config.yaml
encoder_arch: "gmlp"
model: "contrastive image-text model"
dataset: "views of escape-time and Newton fractals"
train_examples: 72500
image_size: 64
crop_scale_min: 1
horizontal_flip: true
tokenizer: "char"
vocab_size: 31
loss: "softmax"
embed_dim: 256
encoder_norm: "layernorm"
encoder_mlp_ratio: 2.67
encoder_patch_size: [8, 8]
encoder_conv_stem: false
encoder_layers: 12
encoder_width: 128
text_encoder_causal: false
text_encoder_width: 192
text_encoder_layers: 6
text_encoder_norm: "layernorm"
text_encoder_norm_position: "res_post"
text_encoder_activation: "gelu"
text_encoder_mlp_ratio: 2
text_encoder_head_dim: 64
text_encoder_fused_qkv: false
text_encoder_bias: "qkv"
text_encoder_qk_norm: true
text_encoder_layer_scale_init: 0.1
text_encoder_parallel_block: false
text_encoder_inner_norm: false
text_encoder_positions: "rope"
residual_init: "zero_last"
optimizer: "normuon"
muon_scale: "match_rms_adamw"
learning_rate: 0.0044
momentum: 0.95
nesterov: true
orthogonalizer: "polar_express"
adamw_lr_other_params: 0.0014
max_grad_norm: 1.0
max_steps: 10000
batch_size: 256
epochs: 35.3
lr_schedule: "linear"
final_lr_fraction: 0.1
warmup_steps: 200
weight_decay: 0.1
adamw_weight_decay_other_params: 0
Rows from block 8 of the image encoder of a small contrastive image-text model, named by matrix and row number. Rows with one number belong to one neuron. Each number is 128 + 24 x the weight over its row's rms, rounded and kept within 0 to 255. All counts start at 0. Numbers have three digits each. After the name is the row's rms in percent of the matrix's.
After each neuron's rows are labels from the 100 images, of 14848, where the neuron reaches its largest size: "strongest on" is what is common among them. Only what is clearly more common there than usual is listed. The data: views of escape-time and Newton fractals.
# u: gMLP up (value half) (encoder.blocks.8.mixer.u.weight, 160x128), inputs 0-63
# v: gMLP up (gate half) (encoder.blocks.8.mixer.v.weight, 160x128), inputs 0-63
# out: gMLP down (encoder.blocks.8.mixer.out.weight, 128x160, transposed), outputs 0-63

u.21 096:135136132153140141120142170140158090117093108147138105106107063139148124143168115118141114116116130114060109093120127132131128136115133103147210104113149145118113171156154142073126133092157145
v.21 095:107178148176141099151109138166123169108153114139119121128119111074118156079113127141125145122131113148126158176123137164113128130113126107129122151099116144146125168174158136137110128052115111
out.21 096:132148108118103118176136077141097162159129141100104121113122146132153149131166112128143167123126154113148110107068092150130151137129176141132106140136110150110168114088133080105122125144114120
strongest on: burning ship; dark

u.119 090:130128113179125139141150171120148118142119160148145105124168116111119105085108151142113124174140147150142196098107104093133082119115130132129132144087131137175147157134109139145123120148165155
v.119 099:117129133165125165081185147110125115097074109119123121130135139146130132141124102098144151178155103124124114122136154128136118114115098122105086150134123140178163091147084132139127121175097095
out.119 102:122118166125149151075136182111110111175092153145152092125119111115102170132122120138101144107144127125129123135132148128102136109130089143116178115143093118112131098139154112132130125139103158
strongest on: close-up

u.45 103:125139125128105174130118108134122092170143113111135073141156160115146142129082170132156107169128120126116162148143123077111116144132099159149103102134161116128132161123171108113113096095114110
v.45 108:105100122113141094142141140096174098167113162073110131140107140079113105108102095115113116114146154144106121168118119140111154142152110143163131169135153106111113129130140127117134134107141144
out.45 123:115130141132111058098087153145099171096115129103147117184155098103123155093108107130101129126095153143137102112111122129109091123107113101135117121140119155106139102073171166112119130153154146
strongest on: quartic Julia set

u.32 102:126143140084103108121126101143143067146160135139170130149091103141124168130119119106119119105091141055088128102158143137156145115122126122114133152093158158124156141147118101127162130195115140
v.32 099:099160105125083135143135122165123112103170087124142139158133190111140108169136137134128078125131146092092152137124123135188189117138117123142111059114137109127147139110068128121128152136122147
out.32 099:118131112136142140152106142087163126115130083140115146173106177104091096117101110114157093141119139163169161118157173134124144139082110109126137101119134092159193136130104127118122131105155144
strongest on: dark; cubic Julia set

u.35 109:127155139143093169156154116057095164120154114126093175103147122131112166079152140123109149106174136145126151127107142147121073132106110140109148153127119141109153145135085128151123086140096122
v.35 096:080118151147134096148143106143123121108125125121084188120163138122149137122119082113117124146132145143131116137122072121115137119107085135089139142122110138131128101150101108139124162137138132
out.35 079:086138157153169098126120174177131152131104148122155135106138158097131093108144133134117119114112108153150151132100072124095145101136110097089158110117129115128153108123121138151077140114142140
strongest on: warm; Newton basins of three roots

u.58 094:100166091134133162115098118177085146145119135177100120178109171099121147095152170114162140141161125140091094077125146096093135129115120134160114086129107094106109112116124099152143123144139120
v.58 103:089138132141143122096136084135098143151118194136099140152113149138143144113135122113097114106182124125115092095126111105137117128093089116188141110126127122115135140110140121114099121094130184
out.58 089:128130145086164156175123115112098113113149118139114083071108124122128146137102166137102128147169125118105163130129127105143133164128121167075121146113118175111144115149119133112122130104107149
strongest on: burning ship; close-up; dark

u.116 104:133109111107147075165183101143119109143168143170102153121114135102160101130141119164152110107142123088137166162120119123172155136089139160129119095153110063122144156078107110140098127164156133
v.116 092:160141100142091151112121111136132170134115172094168136155142139138132086128135088134112119115141146133108142105099114131089102169138100118146115104101149134158123109146144164164148130134149110
out.116 092:131116100139134143178113138126136165150143086123131080102108115083096148119144127119121132138155161109118094149117137158132130132136126108125149101143089160152124136133101114112123143154082152
strongest on: quartic Julia set

u.159 101:134123141197103111107118137153144104135137157132101133111091126083136100127180131141105109144126097130073153115152192164113153111125142128103164121119155110134083143108150121121157137136110142
v.159 091:122114123137158120110133147131148119090124137099151093132118140115105125127126121107133141149108122114129110116141135124125119090169143128148134133146147098093154168124137123138104149118135075
out.159 109:082129131116155122163128143117103160159140148152147164142104095144141120106134166136091143109103179096149109117141101108106106129110127083083120137107145133113130130136127120082050153106129143
strongest on: cubic Julia set; pastel; Julia set

u.131 100:181138146120132160106125135113147115139141120130123113085088148115144101158136097164097137161095145134128122133126128124172147156116147121094141136137115147166141100124172134091149123139063147
v.131 092:165118168112141099148111142129132154153060111187134162123182134163153116119157089103127154156161127117123113074105125137106134110100125128125080125145184160087156134124145167173110163170099117
out.131 095:114145130157134140081138104133128161101105149122163109162185146135110115112127139109138131121156113131101146081124140099071087097137132149134126133131108138122095118106136096144191175127189111
strongest on: Julia set; cubic Julia set

u.57 097:136150111134119174092139130123110128140137127163087115134098124169139133138076102102152144129158108083113098103158103136171108110118140121180152158156127122163157138183124108081142165100100133
v.57 098:160123103110172120133110156129090147168094131153100151105166137148121091135140105121183117137115116134127140106142164140118126115123142100102125135092124099094141140121165125135150149128136146
out.57 094:112163115119112162084118110135115107135093158112099129153133134147134136119147156147093133176150106115147123137135122111107137082099111103093132131115140103147121123104138116147134143160117107
strongest on: Mandelbrot set; earthy

u.156 094:157159151111111174123109104102162152063164137114125118155156157091147110112165113115112097140088094144113154165121117117131141168135168126143100166083161095141166110121131109175096157135145130
v.156 100:128150124168184121085137142104082141105130091137094155079096132130093107135176128160142131129147080133139125137141145080108166136178144162123147151123164167114114116191120110160148144127151091
out.156 097:149108135173153126165091134128075115130154145160124135086163081173127141167097087127120120135128146123089165128110136161123121142145099118156174141164133161124121138117103134088154129086105115
strongest on: dark; cubic Julia set; quartic Julia set

u.50 100:141114107147143117128142204145085114135099162148104139164117136097126118155151093129142056138121172091175103142143161123137147125113130102100093100133103089132103126138096099120116138122147089
v.50 096:130088114157142127152150135124116104146130113140161126111155111114126106117162131141159129166153115105131135136164131144152135104074122165108150126139168106127082134159120118108159156127113087
out.50 091:130139119116139115138104103157115121107123131128150083097145157140093137135144122130107139126134121125141142130096128103134106131126134149132169161141156173127143098123130147138151133143065127
strongest on: quartic Julia set; cubic Julia set

u.2 091:159148146138162130066123135128085114115114110117128116131114137145141131145112095125147130169098109143164105145142147086096136108112095164142175162130136080135140181092118102123136135129092092
v.2 096:151125161112157134120135110145151156141123160109131112155195133120112137129116113127128108119130127107152114075121145115111126139115132185126103129066089119121145126153156147145123129128139154
out.2 111:134130116156134140112128132111087126115166164148095149096126106129109093117142156114134084156164148114137185091127126156164091114094179119135099129153117103095078177150161140098143146087152090
strongest on: Newton basins of five roots

u.60 096:086110131127158083127154132147137116133060111079193128160105137131089071112114171131143140119116130121099112122098128146130111125155181131129153092143132107139121128134081137126180102119121150
v.60 095:090124069165142130129161158125140096116120090116126113050103142148162108108145084126090150143122121108092105120160169144131128124133129091135139110105160122173155139135129125096123115107180136
out.60 104:126152163108099164140122151148117076113123081169114151093143138146171128116108134176124145119110109129111083112195178149101125150156147100108100129166147149119155136090132157124119142138147125
strongest on: cubic Julia set; tricorn

u.62 099:140116119108135130104142066091126145089139109170115126141104107100155151123137160140096136118120126128097148149153135126121107113073138170126124162169130140103112156097116127115151109128142100
v.62 092:113104096165114136151138118186149159093101094116129170116114108148115124135120127091137127117133114119111125166115116152094100130129065150134134149111146115089119155078120115129122169121128153
out.62 064:139139104125121085120158165132122117150128119111145088143133110119102123169099097141134103139144177136116123155070148161166124091154149152126124116128156106132128102150111121140131158122121108
strongest on: cool; quartic Julia set

u.34 107:163142138127136130133123114144116102080113146068121099143098156160141111108133081117124128160124109130103149141161112115138188121120180134170089115127121165132148105096102165136106150150089091
v.34 099:147159131136135108127129088125172171117137105112170112121140146125155117158107090166122108111112132102129140116133174139119094139148080134159169081143110135128139114152086134157133114145156110
out.34 088:147085130156132126119101152160099135169144088149151104065140083108106155148171096160167156142129121106162163148158125162092095108116145108138138082149168095151105122132141083172104099099131125
strongest on: quartic Julia set

u.14 100:126139095131116149096103144102110139138137151115152112128118099155121153182146116100103160146095132152149160102131163137149087145104141108102113136169171160128108108112143131135099097132119140
v.14 097:155114101133132115164186132087112138139097143144117079121152156097149154170175130132144114166156127123147155150068120103122152140084127100160124162094153123127131125115102144157147125138145150
out.14 093:113114134167145121163107122147163077134113146175121085116133125105099107086177142165121106109100144088146117167110149166148150142133133153176121123132142131104147137145090141130124114154137112
strongest on: Newton basins of five roots

u.51 111:137134142122131110163084155098078162108188153143141153096101132152129146138158125127127121099082140173117140115123152087124106147177100112109129119122127144142104142100138131121126127114161131
v.51 111:098142143160120115128106179130090129122162151065130148125161172123156153148130132152124124089128143150107114070123150120115125125162114150043136143142090103110078135129105116112122134149138173
out.51 122:139137095144131100103106125147133084123138145153106135181093126155129086119126120101135113129106142142116115116142156120111141146152107134101153123126137170172111179119106113157095134148134195
strongest on: dark; Mandelbrot set; tricorn

u.136 102:139152174148088099116089112123134179161130085138088115099147161127121135088140138112153151166105119087136121115157122136125119078150127129135136140130125087138101147104106113087137157149090105
v.136 099:117099112116139152116129140116131147139145107198110125175136131164133063139137142153099122126104133161139124115109080180121110124165148156150149150120164090128147132108137110119135125109124118
out.136 106:149122095117109126078153154116188153117114130125125076130141071141141103132130099107108135140140175122093131143108153161131128124101150107117140190169181120149146108163131131141116143165138129
strongest on: warm

u.81 104:087121119130124156119159138092110116139134149134126136129148163132121120101133153147117105162128130115176102162123155147122160104112142115095174119097111083131094151171125089136140167097066103
v.81 108:089120133172124116159136129127103127108121146096132147087152152115113135124121097079145114161142121164164107148141164118162139098154127125117073132130095146090106124173113087097137158161095122
out.81 106:117106139155148172169128064118166105099158122123096179133112164123110124158132105098110137138165115166175172102119135097114133109138104130163129111105145137128130136093149139127199121123141129
strongest on: Julia set; cubic Julia set

u.150 097:127091147096099130123116133145127161146082133120160166218123125110157076127098132125101128085124126105091129159110107140151180126145106157083131134108102111117103139139126096147155167100139136
v.150 101:134092134177089133120132102121151122140091129136187122116142122124151083105126142163123123185147109158120135160135142124120141134125124111099097115170145128136132105161121096138154156088130099
out.150 090:135101117152164127161107124122140160140156112126127132103084142117098106108151108120104142141159108154111112164181106125106160126103145091094152131138105175187117115123148144187128120141114124
strongest on: Newton basins of five roots; Newton basins of three roots

u.52 100:113123110114149092142132149151147134174146111114152123143122096132157110153134129121127108133152145137117112148134071092137166089150136144141155095162117157121105145125117118115139130119184097
v.52 102:124149140136154133102124126101166161143090126127086174130184096133138098141139105111132118139149100124095121167148121095119094121114121093123134108135106136125127161095083114111097142140131067
out.52 087:188196141109127150138104099097144129140078097130092171125096139140150121130139122153111155102114125086130141087078134092132114138077142173132169077105117115106166137140104136103111108117146127
strongest on: close-up; tricorn

u.36 096:111123141097129148121105180098113089141168099138169162117140120135130144111134117090164108131125134151115135094140124150135192133087127153137108167129131112094111126119154114165078112110103100
v.36 092:190128125104142114146161134080136138114159144085125139145094134129092117109130113125137121120151116121143118104124158101124154128119189110097164160145135142110125165103127137148137150152123092
out.36 100:183145102132110077171155134127114148120170151117125148062161174131089119113095125128132139119158134185125104128133132144138120122128128161113149101126156155108129097122131105126136172117134151
strongest on: Julia set

u.101 095:152141146120170131108150119145104088149138099147073131152137142114107103148127122123155121134113158088124143116106109160137129172122091088102122129134158168117156090110136122147098141124126167
v.101 093:089127140185153107082139127111158146099151151142130155142138091105127090097154130108138081112104125118091134147112169132123069099139160100157110092111150170135096169110145120107139119121148128
out.101 095:103141104163142134140105130129174177116119140138142138112158100161160132132124123093086137110087144158165141162111131118141115160129096145138113160132141113076127133153102165155133167132134107
strongest on: Newton basins of three roots; grey

u.3 103:044120121152140156125145175168152150132093163110121132151145158137106132134116105126122143131081126134122134099129153100100147120116110141145148131127122147129116122155111090121165112116131120
v.3 093:113087107141131159119105121147139128099141091139118168141124188117150129138120161097093174169104132086083112121108109108173114104139146101143134112122125172124080131125107130153124136127139131
out.3 092:165125152120166135104122096101163140125170145134154126155118153118148114126148108112144108128145102141108134165163128117109128103102111092131117129135152086116122161159091122119101162120138124
strongest on: Newton basins of three roots; earthy; dark

u.96 098:116122112122126099144097149108134114135152172128110129124140175114118131142158118148155082108091102149113132132164071126109136147089160099115158110138146135141121129106143111183110175120097085
v.96 096:107177131159136101138124157094090095129160145120130141129120150091125151163119142145103121123115121156189141098146115155112185092140180140153131122121135129123120141134149169151090146118116075
out.96 106:132174144121111142134143145105131099155158098128153084121120131090129152083150118118102133093125115160146101126159106128137111084167122146122122141143144109106092086113123128153120157125115133
strongest on: close-up; cubic Julia set; Julia set

u.74 102:117135102146123123166107154107072156123160091108138121140153129115156060105080148101142103136118102131137131117136143123128112136117140115086135204111136119137110159145126109093099102129162069
v.74 099:120108153128132131150129092180158121147169135104068154120137111140137134137106080139193148125107132107157122133132124128105162169121110092114101078072150095113174124126133104167134120128105128
out.74 097:149122117143151128120106124132105092131109125141091164102108085121101147125113129109143094139156147112129067100125087159124132130125141099133113126135121124150092147126123115138147113121136142
strongest on: warm; Newton basins of three roots; Newton basins of five roots

u.30 095:100128147109131155135112122118116126147109155117128146131173121110119121131094142096153073117128160147104083092100087098084126148124140129107164116107117136109155104093119154147122129120061119
v.30 089:121124151090117122174113106122170162165151156109084121179143104164096117130136170146139102121168116151130092088126123169101132142101115137113141141163152179150119120131131097142134137129107097
out.30 075:150116130142161116118156148135156118147109129114100142130153154107169091122111139108137120102150126139138145098145149151117125110131151110104108133147118161122149074150101140114101119108135158
strongest on: grey; Mandelbrot set

u.19 110:124111094098095118136138144095116098207157111161135138135126124110144115144100128113132120069081154128111149125135172140143121106159153094131148154104136172133145131079089151154127160126099115
v.19 104:167071125095138114134114125128117126129127110144138110096104100178110131165104114148128091104138147143134102160110131137119072125168171135155125131105128133137141108136122132117111130134116115
out.19 102:122135165127121151118137112205147112102125126114135068103168093136146116158168078121132111137162128112118151127106140093137115126118086119131153140145128069134073129152176128094133106103157098
strongest on: cool; warm

u.94 109:116115156111143112158174125109108116143116104112123128159157147152197133137118146105114092087114156104142120140122147171145129129114061093106132116123163123129166091160144141118108184127168111
v.94 108:121125129136124168110160144092129097136110095067146076126121119147097118136129093155135092144152084109128115105109157108078133121130150115167160128132110133119163124127155076125136137159124124
out.94 107:150130125121105139089109163120118141154128162132107070132105163131144114142135145126122088110170110119076165059066112139140137142105174163139117127144136103118138168123087099151100145141110104
strongest on: Julia set; cubic Julia set

u.40 100:163145130154088139144124096157161152138116097136130117122086093160139151094116123121159111081146136156110104113148070122153149127133122145113131149167130107137152086092144128152106110115159124
v.40 101:132150123113110093076170113075146089137125134110174142123151160111132147113134157122123090133120102108155084109139126102149136131147102175127124123125123118122154156141122131153140136112119104
out.40 111:099106137153128104126094122108094117132113161104083150137152122104134120138129135135149146113179096122137163136106146104122129113126122117129119131108175121133101125149139121131111118130100128
strongest on: Mandelbrot set

u.151 102:110119098114118100090146118151143129095137135133149093117112191093117086123173110121099148132131090122123099134149191140133096179120141157158142152133105137120128119159142144132118109124066119
v.151 093:171108112126141097152122160144150130149144128155064107085155139127138128157161118131152148153132109118071174144133126115121127140109166098163133150164148150144077134146112133147104099130123139
out.151 100:130158153165151133169159151130091134150106116154146113129121120150132155086124141191169113154168133123120161126113126112151124130128095122116101110137145138152139109179091122104135118109160131
strongest on: Newton basins of five roots; sine Julia set; pastel

u.108 094:098117164144168110136125156153103102122159155151164071089102112106112102124098115096124135127103117170135068155161125097151135129130092125129148075134147173110099162137100136151125134154072141
v.108 110:145146090167152129147159123126118113123147113124128134105084107134148140105139149105130130142131119100133140060084113117104121132087142130150154098164144152078148145142108128191109129136117120
out.108 084:132113120131123115157162152146158119124140111119152071156124152133140112073115146181157115131177125133176103129121102150143123101141112129158125137136079111123146102145093127116148128112146120
strongest on: grey

u.77 096:151092118070091123132153123136110185125092088098154112130138104093127119127114155088110167131145131138111123093126130154177148132120134098140101145129158111161115124138118139121128143105101169
v.77 097:158075110128139117156118095119097139116097099134135156136148134110114095129173088100118123145160125152115126144148124144124111124163135153164136136118149141154116149154098125159136151108126130
out.77 090:189135087134176101113098108157096124157142153158175120111121122114128077136101097122129118109118126125137174134144148131121184117117106147111095118149116142089114135126131154148108143121124117
strongest on: Newton basins of five roots; cubic Julia set

u.115 099:134124135144145105130165095110125071121077121113134110120113156149083130161150138082107158090102151101200118132129160095124127120116087130159127111092099113130166156100134157159128131129134122
v.115 097:114116118144125096134134132147128138185117121102107127106107146179116149134121136168193120093152146134087120126086127111136139141122159104132119144135085102124141117146138111145096134143148129
out.115 115:133126119086125148144118151120082150157151141157106145108152137104143131141123144148136084113129152116130128137127146128091140093113152165071135172125156177146117095154131110096141144106108113
strongest on: Mandelbrot set

u.69 099:116107082111140097129179135092106129155152103113099136165134151111127129119124112135113103097118085073101142142166116133144112110104109086137109105114145135107112113160133167150117133178115128
v.69 095:146105121087094079070120116133144113148142116081163127125122149108150120104112132070102125117137150129146119095101144138126145143156128068133152080114132132121094150126169108096120163103146151
out.69 096:115109130138126119115134107153193128155102128117153102118137137155147103140109142121110132082118144145158117171164128131164104110160148125152148118105115168094107123088101120141108154125157132
strongest on: cool; Mandelbrot set

u.135 111:133138117099147148131123174133099111113086128143158152161106171172090099137165136094157121135145145192095124084114142147149078179133122115133082104151102099102134131129105143168099107107112115
v.135 108:092117084150154105153161073126145090153167092097116138087134120118125138141118120190138127125121125098138117150162109113135155146150127130130117113116116149155138164080124115099126149195124159
out.135 102:118127142104074122169109109134150098148143121121116089122145141092166165098160118151104161132094148136134101107133159121114157117128160173146121103124121108146114165128131152164155104138091175
strongest on: quartic Julia set; close-up; cubic Julia set

u.129 094:102102143159134137164137129145143104098129134146108108097116152113112095131110178098116156115153138132121077135071165153138169097118103095140143142115121121136137138134119113113157171114134151
v.129 098:133161102177099171133121144141098155118116138094131143140119106152157101134130100105130100074140113134155113107119144158146156130160129160142138130131113129092118130161053171129089162139149135
out.129 106:142111168084105139084157111118132156144138076109127146131114125138128115118151110144162115133102087148115158145136133153165135133136105103111139140148139130134124139139125130170093106137165124
strongest on: Julia set; cubic Julia set

u.92 101:109135101097124091140124121105149148164135154140123131122155154087102094157182128142110124112078114162111141158181162158115125130150136133131129143182152177142130126080147139100140093101117090
v.92 101:131117169106118137117109117142154150098078125100100160125179109132121150119155121161145138118146121156129088115131144126149133146168134129133111129150117131137115120137104148121129130126141153
out.92 104:140122140094182088157143103108109086152138112123111110146131130127136178126134127159120095148168145106109130137115161129111110132112128141160107107134115142108124163137097133112126129106113124
strongest on: quartic Julia set; cubic Julia set

u.22 104:111117113134131150140145097107124140133145146134114139116081131120082094131156090116147088123102071085108132134107124137117109097141118171120121059176083138116142119150110136132129091083147116
v.22 105:104116143107141148112151136159140145122158106140097154133120132137070156164107147093103094142099102087112125103134155138094162139110150098097129134139115154089150133168089153149155045137131120
out.22 106:143132155107193098096121133098138135105144124125144087101137205170105134157155127105150160133168159120141109116116120113140123145160131123098112104139148151134143124116114083112145131128152142
strongest on: grey; Julia set

u.66 104:143124154096150104113119110125132155161113177147148151137132117130105108104122089138178124099120117125136080116097139130140136138154126138109161151110136142121141127099104157085077129100165169
v.66 100:124109112119149137140144133171130129112102111146163130083129138137124141136112112136188100126166107121153096116138144109082134156137098127131160123127122108108163163160099146116133135096152080
out.66 092:106145168140138104134093105142114153111130146167135156098132094105159093165110117128191140114153116137117155106141139116136105106132130128133105113161116126116126112085129110170112089117098126
strongest on: Mandelbrot set; warm

u.93 099:132101104122129141100153170149136172151083123128140155077144151163140125067153138137116117125070131124130087128151094124135096125173128123118118160081105114122144122131114129107140140104125101
v.93 103:130109137104147186115121158135139125172152144148123129103093080122072171103152147109142103146099169099138122163128102109074125108136125121142126116100147149129135162118134082095124136099124149
out.93 083:125086103161130124108130120116146124157125116099099133130168137114133111099106170136202128129124131135147111140172116112143099121134123149136158156124106123129155133143095172106091131145114119
strongest on: warm; sine Julia set

u.70 106:161148107142137078146129151119143114142161124098091112111162091133129147128146147123149134116128135173085120125125131096105156151150170147069137184145133146108151109154138095126111162111158134
v.70 107:102165108129130133164104169131106099139146109109142133122144161092097142149120141127113109126060104076132111152121130133103122077104095165131071121118136155124166126118153133157143112087136109
out.70 087:117170168138145166135135130172110148115094145145135142131098124115119140168122115127107098145153129139135139128118123107150103053109066089128112104128175086139150118086157127150147096138134082
strongest on: Mandelbrot set; grey; tricorn

u.10 106:124149136146146135139172118080101086090116159096152098109081109116105168140104147126139122115137106083136142155147115130149131126171146116150167104087111141123175126132125096138138153145119108
v.10 104:143119127158128130111104103093121078137139092119163115175113169103113142143137153103095153183103117139133157126133129113171098099123153166143079096133175121104106106148120106118105096115111137
out.10 102:107115099130128115127142138143131089116090127147120113133078147120152082156112078109102113127099123130141147173114114150184116162116111120174135144104137136136092133147138144083127124173133136
strongest on: burning ship; sine Julia set

u.124 089:128121108099120111134184150128114125138149135123148128112156142158116133124134124101118157110137155164100108132139136127097126146119171154141106153125121161077109138114067121148133132136147134
v.124 095:110120132158131124154124142144074118153132103148139111181115142122134140141105164131113140136133092110062114142149167115083102155105103092151126105084098161195091135127142126135105161086113123
out.124 084:118114105134160091114132151115120133141104139127088131122154104151107130143112135139171161149108134106142125135167137120160116090127125085105107170098141123122144096125147123121088119143118131
strongest on: Mandelbrot set; close-up; dark

u.153 101:129102148122171093135153173148116094124170143136093137130146104151129151116123125184101093113140102085142108129093128107120149112137142164126111119096127163117110166136100118126121112123111088
v.153 101:086099150153143149133105132178114117151137164127106145137166192078100133150115125138068100113138129124159134106112110130164106138141106112113070095089153147159098128178106121106128123118101110
out.153 104:162100111160102133132143123135147159159091098157163130105112123125133125136118119092127128103094184133129161094129144109094132147114127122133148138160107103118173126056134132106172145099149111
strongest on: warm; Julia set

u.104 107:118118156129103146168148121097111174139140101148123187102150124146140118108125133136115102115109110162151090108130103107142131155107095165142132109136159118103148102118126132108165117162113140
v.104 104:122147136083109148111143167106106135174110147125100150122129138150150142114147137158115100102181102112150120104139084066143128138118132131171099128158124138136128117151145137103093159108088158
out.104 097:105148094164134098131138117182124124144132127135092137096154139136164110117093142145126116123135129093123112147117103160104134150123143130131131121130148100141209083135122151132114157152094137
strongest on: warm; Mandelbrot set

u.28 104:090126158141113189122143132121134130154112183122101069109139192082147114153135117142127102109117101110136138093119146136144137098089115105168149107120142136123123113135165109125125128101143173
v.28 104:157120106125130129121128123143080120096112155119132141142115138165121139113095118141153162144098101105164104121094134100092124157134140123136125064149141158103143173129107137133108101169123123
out.28 099:132127110173133124128152074144137180139127177117141131130096098122105160081143120115149131137091142116116130136114156150122111142157147138081129130097125102118116145125154120160103131146132104
strongest on: Julia set; pastel

u.75 084:189128105145159100147164125092074113148127143143143135150144094150141115150159165140155131107139163070149136111143096109126141126110131103099150109148113140142120124091120134103115120167098096
v.75 103:150147092157134130139127130172142121141145117109119112149136116089162137106138124072095151154098140091151136118121146121113125103100134122105114088117157154095169107116131118108160113132088143
out.75 106:130150144134155173137113134124191161127151118094149107117118157184153112092130103104132159149105107185139095107172129144132187156151119118120063113119148114145134128134105093127153113108114135
strongest on: warm; quartic Julia set

u.97 092:185133142115099133144089075131090116128154148114103102131125116168156151130107159143103100173101110141136102134160087132142148172165137149126138125156157149164113124125149132148097092123146113
v.97 095:154124162153124108112136110171097108083177110117122135096133128118139144109102081117140090107144136103116117172159135167123133164126138131146126111117167166119122162163130112103127088135091111
out.97 075:132142136153116112066098112104117114148154104145143123139138166146092115112103128097142109067130147129151162140159163124117091112159141119133146103116142126169114147120166148097163138115101161
strongest on: cubic Julia set; dark

u.29 098:146135170103128181110100148144149155144134107115065156158107112134144136113082116111137127102163126129123102139109098161109137113144087152139147121172098170064159113157124094123120158095127154
v.29 090:106104132159134088127141097095170169110105133132139131110099083101099118149130143141127129098110143116106116162132111137131099083180150129134126140112225123121116147132112164106134154175116127
out.29 100:109136080142112125101137147148117115111115122095145130119144130118153121177110128110110124166135102140172071131146156142124150080108141121089126143106137130154081127145147129151178119141112120
strongest on: quartic Julia set

u.148 100:092143104127180118125128103131091153139098174137143141154161089139113121134135111130145114145114142111105148153129167103113123108085135150126156162161171125114116116170165100133124162125111124
v.148 096:108103151134136121173116113137118157137163143123112107143112119106127126126138104159153110149117085133139104112071134149108134118141114132137132134165112138119113118131099117115133166186109119
out.148 096:126131117118117145100149112156139095107141147149120123076103173118120136190136129131108139135125161154078144124117134155127108081127131148147142115146077163159142157142090104126107124132156106
strongest on: grey; quartic Julia set

u.138 115:119135122172143134155140079154118121132171107114118124100125071101172141092083157173125116105117132072139153131122111119132163149104108158137168132121131110147126131120134124095137145145148146
v.138 117:154113163137138141107124132134126083101088154156153103106115159189117121129154125098156150105145133129120125120097135121152106141145124083106096096128128137134130155119114134152127111088084107
out.138 104:095131137140103131153130112143155121130151122138127090091159153084152138166124105148147152126124151097167120116102164142111125061131166189139086129145147101110106136126145108124121106144116165
strongest on: close-up; cubic Julia set; dark; kind: quartic Julia set